Weights of a small contrastive image-text model.
Model: 11.5M parameters, 64-pixel images, encoder arch convnext, encoder norm rmsnorm, encoder activation relu, encoder depths [4, 4, 4], text encoder norm layernorm.
Training: adamw at rate 0.0014, 19800 steps, batches of 512.
Data: trained on drawings of small networks of dots and links, 97500 training examples.
Rows from block 8 of the image encoder of a small contrastive image-text model, named by matrix and row number. Rows with one number belong to one neuron. Each number is 500 + 25 x the weight over its row's rms, rounded and kept within 0 to 999. All counts start at 0. Numbers have three digits each.
After each neuron's rows are labels from the 100 images, of 14848, where the neuron reaches its highest value: "strongest on" is what is common among them; "peak on" is the class under the peak. Only what is clearly more common there than usual is listed. The data: drawings of small networks of dots and links.
# fc1: MLP up (encoder.blocks.8.mlp.fc1.weight, 1920x320), inputs 46-91
# fc2: MLP down (encoder.blocks.8.mlp.fc2.weight, 320x1920, transposed), outputs 46-91

fc1.291:501527513542512460483491512509474515457476462475496480497517488492506511501517521460489499509508481500479519477530489497492497493534463518
fc2.291:457484505493450527459500506520502465542529486518478509538488461553471489489506511461518497544529520491506459511503545482501471488438525460
strongest on: complete; nine dots
peak on: link

fc1.569:542509493489444487507482551468500499486479518483505408515558509453515481544535511511499531502457504504545482478507519520527504524508491480
fc2.569:453493492506507535496453552538492490503523500448481495488518461539507513522534468490513488552513518538469518526492510505519506481532501481
strongest on: laid out on a circle; complete
peak on: link

fc1.23:506501507523492521500469506503465516485541511519491523526507481526544486510426496499491532498533493472488501508536520489493517519557492500
fc2.23:516544482520484470477499451490497517531457562510493509504463499478527491454479517523524492485536510517505535492518459498520511508528523509
strongest on: complete; nine dots; laid out on a circle
peak on: link

fc1.147:525485490510511504484536491502479508521522512502524476484553485470504514494480518512495466481460485441486521540543478503509509514489554513
fc2.147:500481573520508428442506529496556474540450530493511498533530498476478484500498545476491530489476470496559502487538490439492514481481471508
strongest on: complete; nine dots
peak on: link

fc1.487:549439529532504559459479488469454488550506520497484501544467513465526487545512487539548517504534521459487499493476539487473514486530458496
fc2.487:479523454510501510483500509520514496498499486501499481526490547446492467503539525502478537439532522506499459526495477530536483514495495495
strongest on: complete; nine dots
peak on: link

fc1.694:496501503494506504493526504495499467505528498502468460523527505485533536523479506507484442518512493509532517524467511534509485459531514497
fc2.694:526502545546523491496499492527512474521467502484518453483535465479521515465490485535469518501522466463527505497519524509553524527509479475
strongest on: complete; red dots
peak on: link

fc1.279:484490441528512515509485474492485460542497534497527475553484539455517466503513483461501522505486509493510505535530561465512536528502484510
fc2.279:467462466473463512532512514488461489492478442475474509505495510491450515528528506498529476538536514494534510519491525520538449501507494536
strongest on: laid out on a circle; complete; seven dots
peak on: link

fc1.729:500547521516467537481505484524493468513493520464483494489475503478504466515477523484485487511509506514537514474516495494528522515509499501
fc2.729:488476485545486542499520488540495522495510521481519455542501516527479485508486474505465503522518509472535469533491471520518544515529483462
strongest on: complete; nine dots
peak on: link

fc1.231:527458538459485506514495483497497481495517560495484487487507517504498497457460510496526497472455520494471478484466536473526490503504508523
fc2.231:506475475490514527513456464536517497545523489545539547468524530478461513520538474529504521501543473489470517493524501475503508476539510506
strongest on: laid out on a circle; complete
peak on: link

fc1.734:526507504562482496506511482471509540525516547495481504530561525500451485473508519532486501475493502487524503496535493474485500501499495508
fc2.734:524492489502519475511485512531480492488498536476515487482457459481497477496500507474481538516491534506519459492513503508466488512544474491
strongest on: laid out on a circle; complete; dots: eight; nine dots
peak on: link

fc1.424:515500469497494507464490474496506468526514584460495514516501523484467505499480498498560497513450481508507500520497497524528487487559508504
fc2.424:500486484491518536488469541538478538511501485504471498521484511535504483519521475502507459501527525499534484486484495522522481518531466516
strongest on: complete; laid out on a circle
peak on: link

fc1.510:486532487497526536525485487501458505507514517452520500491494491500490537504503481477507428495453486467479457513525552525524507516503481500
fc2.510:477527498532476471473494513529522481499473513492457508513475476506480456510539533517442483533507456475463535483485485514498494543510480515
strongest on: nine dots; complete
peak on: link

fc1.649:492507488470523495469508469483492479549503496463532481530508507493523485458494483534539470460485515487520504454474563511475499502556546477
fc2.649:525498502478482489573507519497497516533520472511491464505489489520485538511506536479506498480514485540473480488470510546461502496506474536
strongest on: laid out on a circle; complete; eight dots
peak on: link

fc1.213:490511508522493472491488477479463491535469485501499483439493471485513519522490517543495520476467497483576477484497501524497511477487520460
fc2.213:473467523478541535531436493487563496507548482473487541515492529512483495529475503522531510492517483529528479512508476510494539496552467524
strongest on: nine dots; complete; black dots
peak on: link

fc1.412:470474511493457483513513491468471540470504485469503479512444476480525543476428483519466504571521476501502513485534506458542517529516488468
fc2.412:453500492484562473550498485526526535545484517501461550500526492482474522504505494523504491481516512544517477510525479435509526527492524500
strongest on: laid out on a circle; dots: nine; complete; two groups
peak on: link

fc1.534:503488480491474515508494511501512521483442519497444475492503479503477497499448474504469555479507491498478486547503545506471473519543505459
fc2.534:464480560494480504490534532518510466501497485464518513470486507527497475541516479491466496532503496485495470529477538491461480483538488502
strongest on: complete
peak on: link

fc1.223:492461495535483489463505522468473483454503510471520479495480490502493470478492487497463530462479550490541469545504506486484515493479475507
fc2.223:523483544522470489525479486507495478513509497502477518487499491516524479501491518512499503487526511455515485476515526538515510519480510460
strongest on: complete; nine dots; brown dots
peak on: link

fc1.527:499508541482443487496466520495521478458489564486470498491526515492450517499485545496509501487501564505502513496479457500488549504456452492
fc2.527:538521549518509480520486507521440487527500501450534481469485461558448520496521537525522473464513513451522497515492496481504505502484470496
strongest on: laid out on a circle; complete; dots: nine; white dots
peak on: link

fc1.653:540493498518510454543520443509507473470488511491466510487540472478499487463515482491486549458487489499530532521477526487516498515513473529
fc2.653:466483508488501525500477536541423505438543527514486513485469478478490520496514499505489505461484492450533448510515511485541476485518517521
strongest on: complete; nine dots
peak on: link

fc1.355:491497512537505493441518519493517519524493469480443531551491548496513486512481494513526472516481518489485482458474511487507459500524496527
fc2.355:523461517537488495500507506535451480511509544504490523501520493497492487476457513551522502545517518505513494498457450493534486503483498509
strongest on: complete
peak on: link

fc1.42:555508504464508511512518470551528494516504511488516473465497484504466510485509456522499509537473505507523462506561538463510496479486482505
fc2.42:490521480517479472550473523490471473458504481501522529474497522507531494502517498479472504568499492469504493483466479447510521523517451514
strongest on: laid out on a circle; complete; seven dots
peak on: link

fc1.142:486512481461456486457542496484563519484478521520465470533530473522498472489497493418546485487476510498506482492452456493532454507537505481
fc2.142:480484508532480527487474491472513514575484512486447499492502512505498511487502502491535464472484521550502484544512526504476460478477489457
strongest on: complete; nine dots; blue dots
peak on: link

fc1.483:519493490477508486482495490482501508503497489476517509490500511481498547438480474505487521492495524501481484480459546471517524489513496516
fc2.483:467500494536491507468484540462486538482503542476533534488506438476524478471505468518476501483511513474508509501507489483492502484504481479
strongest on: complete; laid out on a circle; nine dots
peak on: link

fc1.309:517471508503512542484479511522535466460517513501525452500489485518510533484443548520513460487492492511484481467468548491443494488517484527
fc2.309:532500552472470508501488499491491481492532484519543510524462523513471461529558453462513463495504478519533523521497484483534477506507482428
strongest on: complete
peak on: link

fc1.741:500537492485492543452502444500504503483465549508537487509470513457514519490474490475508499513457504502518487538510502486499490489526488521
fc2.741:514505461486501500491462523498499512547533465525504496509531487491485508520514496483507502483536498493467525506513489479538480451487547488
strongest on: complete
peak on: link

fc1.128:447508518545439467483489489498520501483482492478486494501509506503527484491530524507516484517453457536503506518486522510489483517537483520
fc2.128:492517553515471490512495491506477487505528504455494477481524524491476425488495488469443476506511469469466467470556485515489490480488496523
strongest on: complete; nine dots
peak on: link

fc1.317:483485488474492473482502468486475504529518565511462494487504501501529493529449498516521486512498464489478479482516537540488475521606497501
fc2.317:518502512490485511479503548544516493503488486457504491509533514482522519523521526494498533505504506485541484511444474497507472503515503519
strongest on: complete; nine dots
peak on: link

fc1.609:522520532544474485483494469501488513501499492476519433542520534464510515537499475502491523492482482502508495529506476535513499540507500505
fc2.609:458527488509481484457490458467462444477473475474466499521497526498465421491521496507493471478504532469516528523520471496561504515508495504
strongest on: laid out on a circle; nine dots; complete
peak on: link

fc1.637:481457481469497520520496452498496499451470460501455488495521506513481499506440468518520517494490509500538504518481524496498519523541478481
fc2.637:507480505475541490468474495479496513546537464489489486497521509497467472517504515479496516492515537495474489482468571526529544497501492493
strongest on: laid out on a circle; complete
peak on: link

fc1.563:491469523551489476483491526469518528491499539493537464529493479528481454492481477500505474459522519498476498498484473517498492526507453478
fc2.563:539502522527494501531554486543503527482475511463526486522501481505487476505527523515525498418500508513473504492502525495497515518572508517
strongest on: complete
peak on: link

fc1.236:540517439516492463520464495496494489479528488498476466505496483473472484469513502477453568509520457499506501511536507501520516542521483471
fc2.236:518512504494466529493501474504448450517480507491438453528474482491513492490518520496506521503523498476557474520514472510505513503496488504
strongest on: complete; laid out on a circle; nine dots
peak on: link

fc1.683:509483519474486540515497487517498461478510501492474516507469499514531463537508526535494494466477529479487534521461491553551426473522504564
fc2.683:495495523517472510521502504494523484529488535461504532533499503539496456517500475497476500412501514460535521510516504513523512478475504507
strongest on: complete
peak on: link

fc1.352:493473511513488507481498476475503476484511541523506525476520525486494468470474508514509514464506513510512510504508530491493505494535514502
fc2.352:526509476490480488511517465496522508485484505476467503553476467519487482537499510483521467516511491487497521493482553486497485463522498487
strongest on: complete; nine dots
peak on: link

fc1.435:476501476519521521493470500484481504522506536489531525492495513494502522499525497449524514512535491500466486484508509491533467525533496515
fc2.435:473574487475525488485529510515489480517501523503517514504502494435469495519511519514535489525481479499490527533524488474521459446510499501
strongest on: complete; nine dots; purple dots
peak on: link

fc1.367:486523498505504457551489490447534504521491509494528476469489485509480506541459495503472514497498481504479510490479509467513516489532465522
fc2.367:490471468497522497503510473547476480482489485508525478495503509481486484516511481458526509492494471519482481513519518462467534485513529459
strongest on: complete; nine dots
peak on: link

fc1.54:467468474506519529467499485507501492551497528508503487515510531462486490515485496520491519487517507484542498461506521517500489512488522488
fc2.54:512500469547491521506491536499443471506497448507493497539512479509503498528539462491502483451514523514511474526485427529523516504518486520
strongest on: complete; nine dots; wheel
peak on: link

fc1.315:480518511500536512496493476487519477479527520477527484518495453477515524502501476489495503520515497483524502538528487510457505525506471499
fc2.315:560510531498498533544518521513500502491526507483519470507509569511473520513474453548473449486493483526532481522501534478508437534534474501
strongest on: nine dots; complete
peak on: link

fc1.737:509501591484471475493496463484481503548482491507488480520496510479472541571486478497478534489515526499489452486504518490506517519497508519
fc2.737:469467497509545511513522522551465471494496501476488526480482529480535511477488506496529528479464507507495485509461539500533499517460478502
strongest on: complete; nine dots
peak on: link

fc1.249:553510486535500521472441487513490474510512491486486491529506520496461524522508540486497512481494509506521485546505486499541500523534503491
fc2.249:530526498499484490500536502516522505510521535522475502510513459527494518492506509493513527479506442479503535498565483514461537539531465512
strongest on: complete
peak on: link

fc1.46:496476523483498480469454511508490487504473498510514485436497547509512484492494501500458467516502541466567493501526495521457496520527530492
fc2.46:508499530521489477515532529547520495500512460507455501518497480500478479517494507461459557493513479516544493508513480521478468492501516482
strongest on: complete
peak on: link

fc1.360:526475529487458516526500514493523498474494511478479476493500504540568528495498504422518532504474519456479497493497519478477491508555519515
fc2.360:522510508505491478508541512483467501528502511524547495507493501508529517497496495521508496495502494528484465484494474489497515544488461506
strongest on: complete; orange dots
peak on: link

fc1.433:526444468530494537467487483482476506503487533423494499548533505478503500481448476503541541464516509505543490521533489523533495536500478493
fc2.433:494490494524504503504474488502482495516505449513479491516508497467521513531494519450535493499495499500486509507490530501508475482507511538
strongest on: complete; nine dots
peak on: link

fc1.322:500476505477506481447514486497525484487448525500549508525505504510488490520464498505485554467487499492509468493526498478495524503524481504
fc2.322:504525488527479466499493493505521482480514520480513505511529522471503522514480515490510516520490448469495503532493530528529496469537519519
strongest on: complete; laid out on a circle
peak on: link

fc1.417:539501500516504478476503527498511503489512548513493476501506485500514496484491502484460539488512476432513493552478489527529494486518504543
fc2.417:481461483517505487504490480521482470527458494539486498519498493467471469521521500479483519463492463482518498541512509515488546500511464520
strongest on: complete
peak on: link

fc1.365:545540503528451514514481478479458440508504512474487459512499469518457517494494493483515493527493476501494590467493448517474470480521486542
fc2.365:510508491513492510496492505521484491455504495520512520480491500523489497491520501514514495507480483482497493492548513468503502510466525499
strongest on: nine dots; complete; yellow dots
peak on: link

fc1.461:488449495529502504466484491497468508502523511487491431492515490482516513512483473511482505506499475487514522474479495538469487512559495482
fc2.461:523532485480521514505508495497470541536497441502489497527505474499522491527513550458528468481522551505454500566535510517503479472493515523
strongest on: nine dots; complete
peak on: link

fc1.532:501500473512501501492465500486458492447500487475486477511532529494502500469514534509484531457439533507473526489513463504526442495520523490
fc2.532:480454487472557460500464509506505549499507507511491504503484500483531508530469517493516478502487506519518489501469523490502543501492565511
strongest on: nine dots; complete
peak on: link

fc1.663:536482494528490545472515515490482512536515502506485496493489512514498465562501500494487455487460502492499518472496505516522518541564512528
fc2.663:464461478479498520494466516482468518497512474474521513531516499474552490494514508546519549448526508510479517489473474461501511501481503483
strongest on: complete
peak on: link

fc1.714:506562525519497477477440467451482475538471576487474452547498520483489487493476531554498474483482507489450508507481503533504432496527499543
fc2.714:529482505462517521515515498531560507501508473498484503541517527519517534530505492504500496487487463510537530493533504500501530488489531520
strongest on: nine dots; complete; grey dots
peak on: link

fc1.193:498469522506526514517477525485541494482508571519513495525533493470507496485497484517534572518484472458503476501458490464499495493501489512
fc2.193:505490513502464454483536468529492506526521497494501509474525552492519524522476466494500506465526483541517435520492503500467553528509503493
strongest on: complete; laid out on a circle; nine dots
peak on: link

fc1.92:493509498521481427469514503469496476514491519484518488515535480477500517513490485531521508474510506502499542482530501511466497518522508478
fc2.92:479524500449469494497468504520486524480505500479511506473499525525491507519487531469509541528485547509528502482474555478511504499505466513
strongest on: nine dots
peak on: link

fc1.100:540497509479495496531524481461464528498487519479508498459528490557466491482454533505438570488536496495545435512503507498560481515497495480
fc2.100:483484459493553488477462508474456487538473469469500477482509470512551486513511501541539527486516529497457510519480475520517508506495514527
strongest on: nine dots; complete; star
peak on: link

fc1.471:535493506522503494429474461510532506513513486510506538525510466479479473480458464473538524495491455494536501481509491510490458472510510511
fc2.471:482531492478491525472487505487504497511507509493479475505473503493473472507485499441478498496528475499536446466555533484508475519512484518
strongest on: complete; nine dots; orange dots
peak on: link

fc1.132:486503477528504503446533484477497480527504503515516476487488498457475528482493521480454474477513490473549467469470522495567518514499515478
fc2.132:458534456471513462472518519504491496515504500475502510506526493507438523522495476489512485472511513502528501512499521510507464503504518537
strongest on: complete; laid out on a circle; eight dots
peak on: link

fc1.368:515511502497519483506505470490448502518496471485488468544506468479522500489491506519486496467492521450522469486537487473493534477506483441
fc2.368:475464497505466484519500508510519514483513465490465467491482541540495483509536512513497507477532536496508516486526526489526523475482491458
strongest on: laid out on a circle; complete
peak on: link

fc1.52:495493485537444462523499488509517509517490532483480514473520467477516466490486508521530521501523522504488503488525503533495461457504503486
fc2.52:475506448499526531511538473473506518496489480490480507507467525470498480493442440491486458484514490496508544470526480550456501515519473470
strongest on: laid out on a circle; complete; seven dots
peak on: link

fc1.519:496534553544457455505467478448503465492473501504509505479545520483466520526496485512497488492488528480513481501511494467471483510463488478
fc2.519:502487494485535513503535467509533494510522501477493491483491514523458533517503470487514467500483460504514474491486555519530479513507494506
strongest on: nine dots; complete; red dots
peak on: link

fc1.673:515509496516498519483502505492509487496492523462500542519503545536533548512494544526486465495500493495538486506511493489516472518500476526
fc2.673:509481457482513521528476517492543503496454520497491537525526514521509547508540486471517493493472500493494491448489516509485493519454531507
strongest on: nine dots; complete
peak on: link

fc1.738:539483531510507495521515490509507506525494530487499507493498493487499493489455490501499518518479498472519478476498495505509508517523492472
fc2.738:489493508467523485533475532503486467486528484484507498504480500505487499497502512520464455493468495473474493511484482504502465498510500484
strongest on: nine dots; complete
peak on: link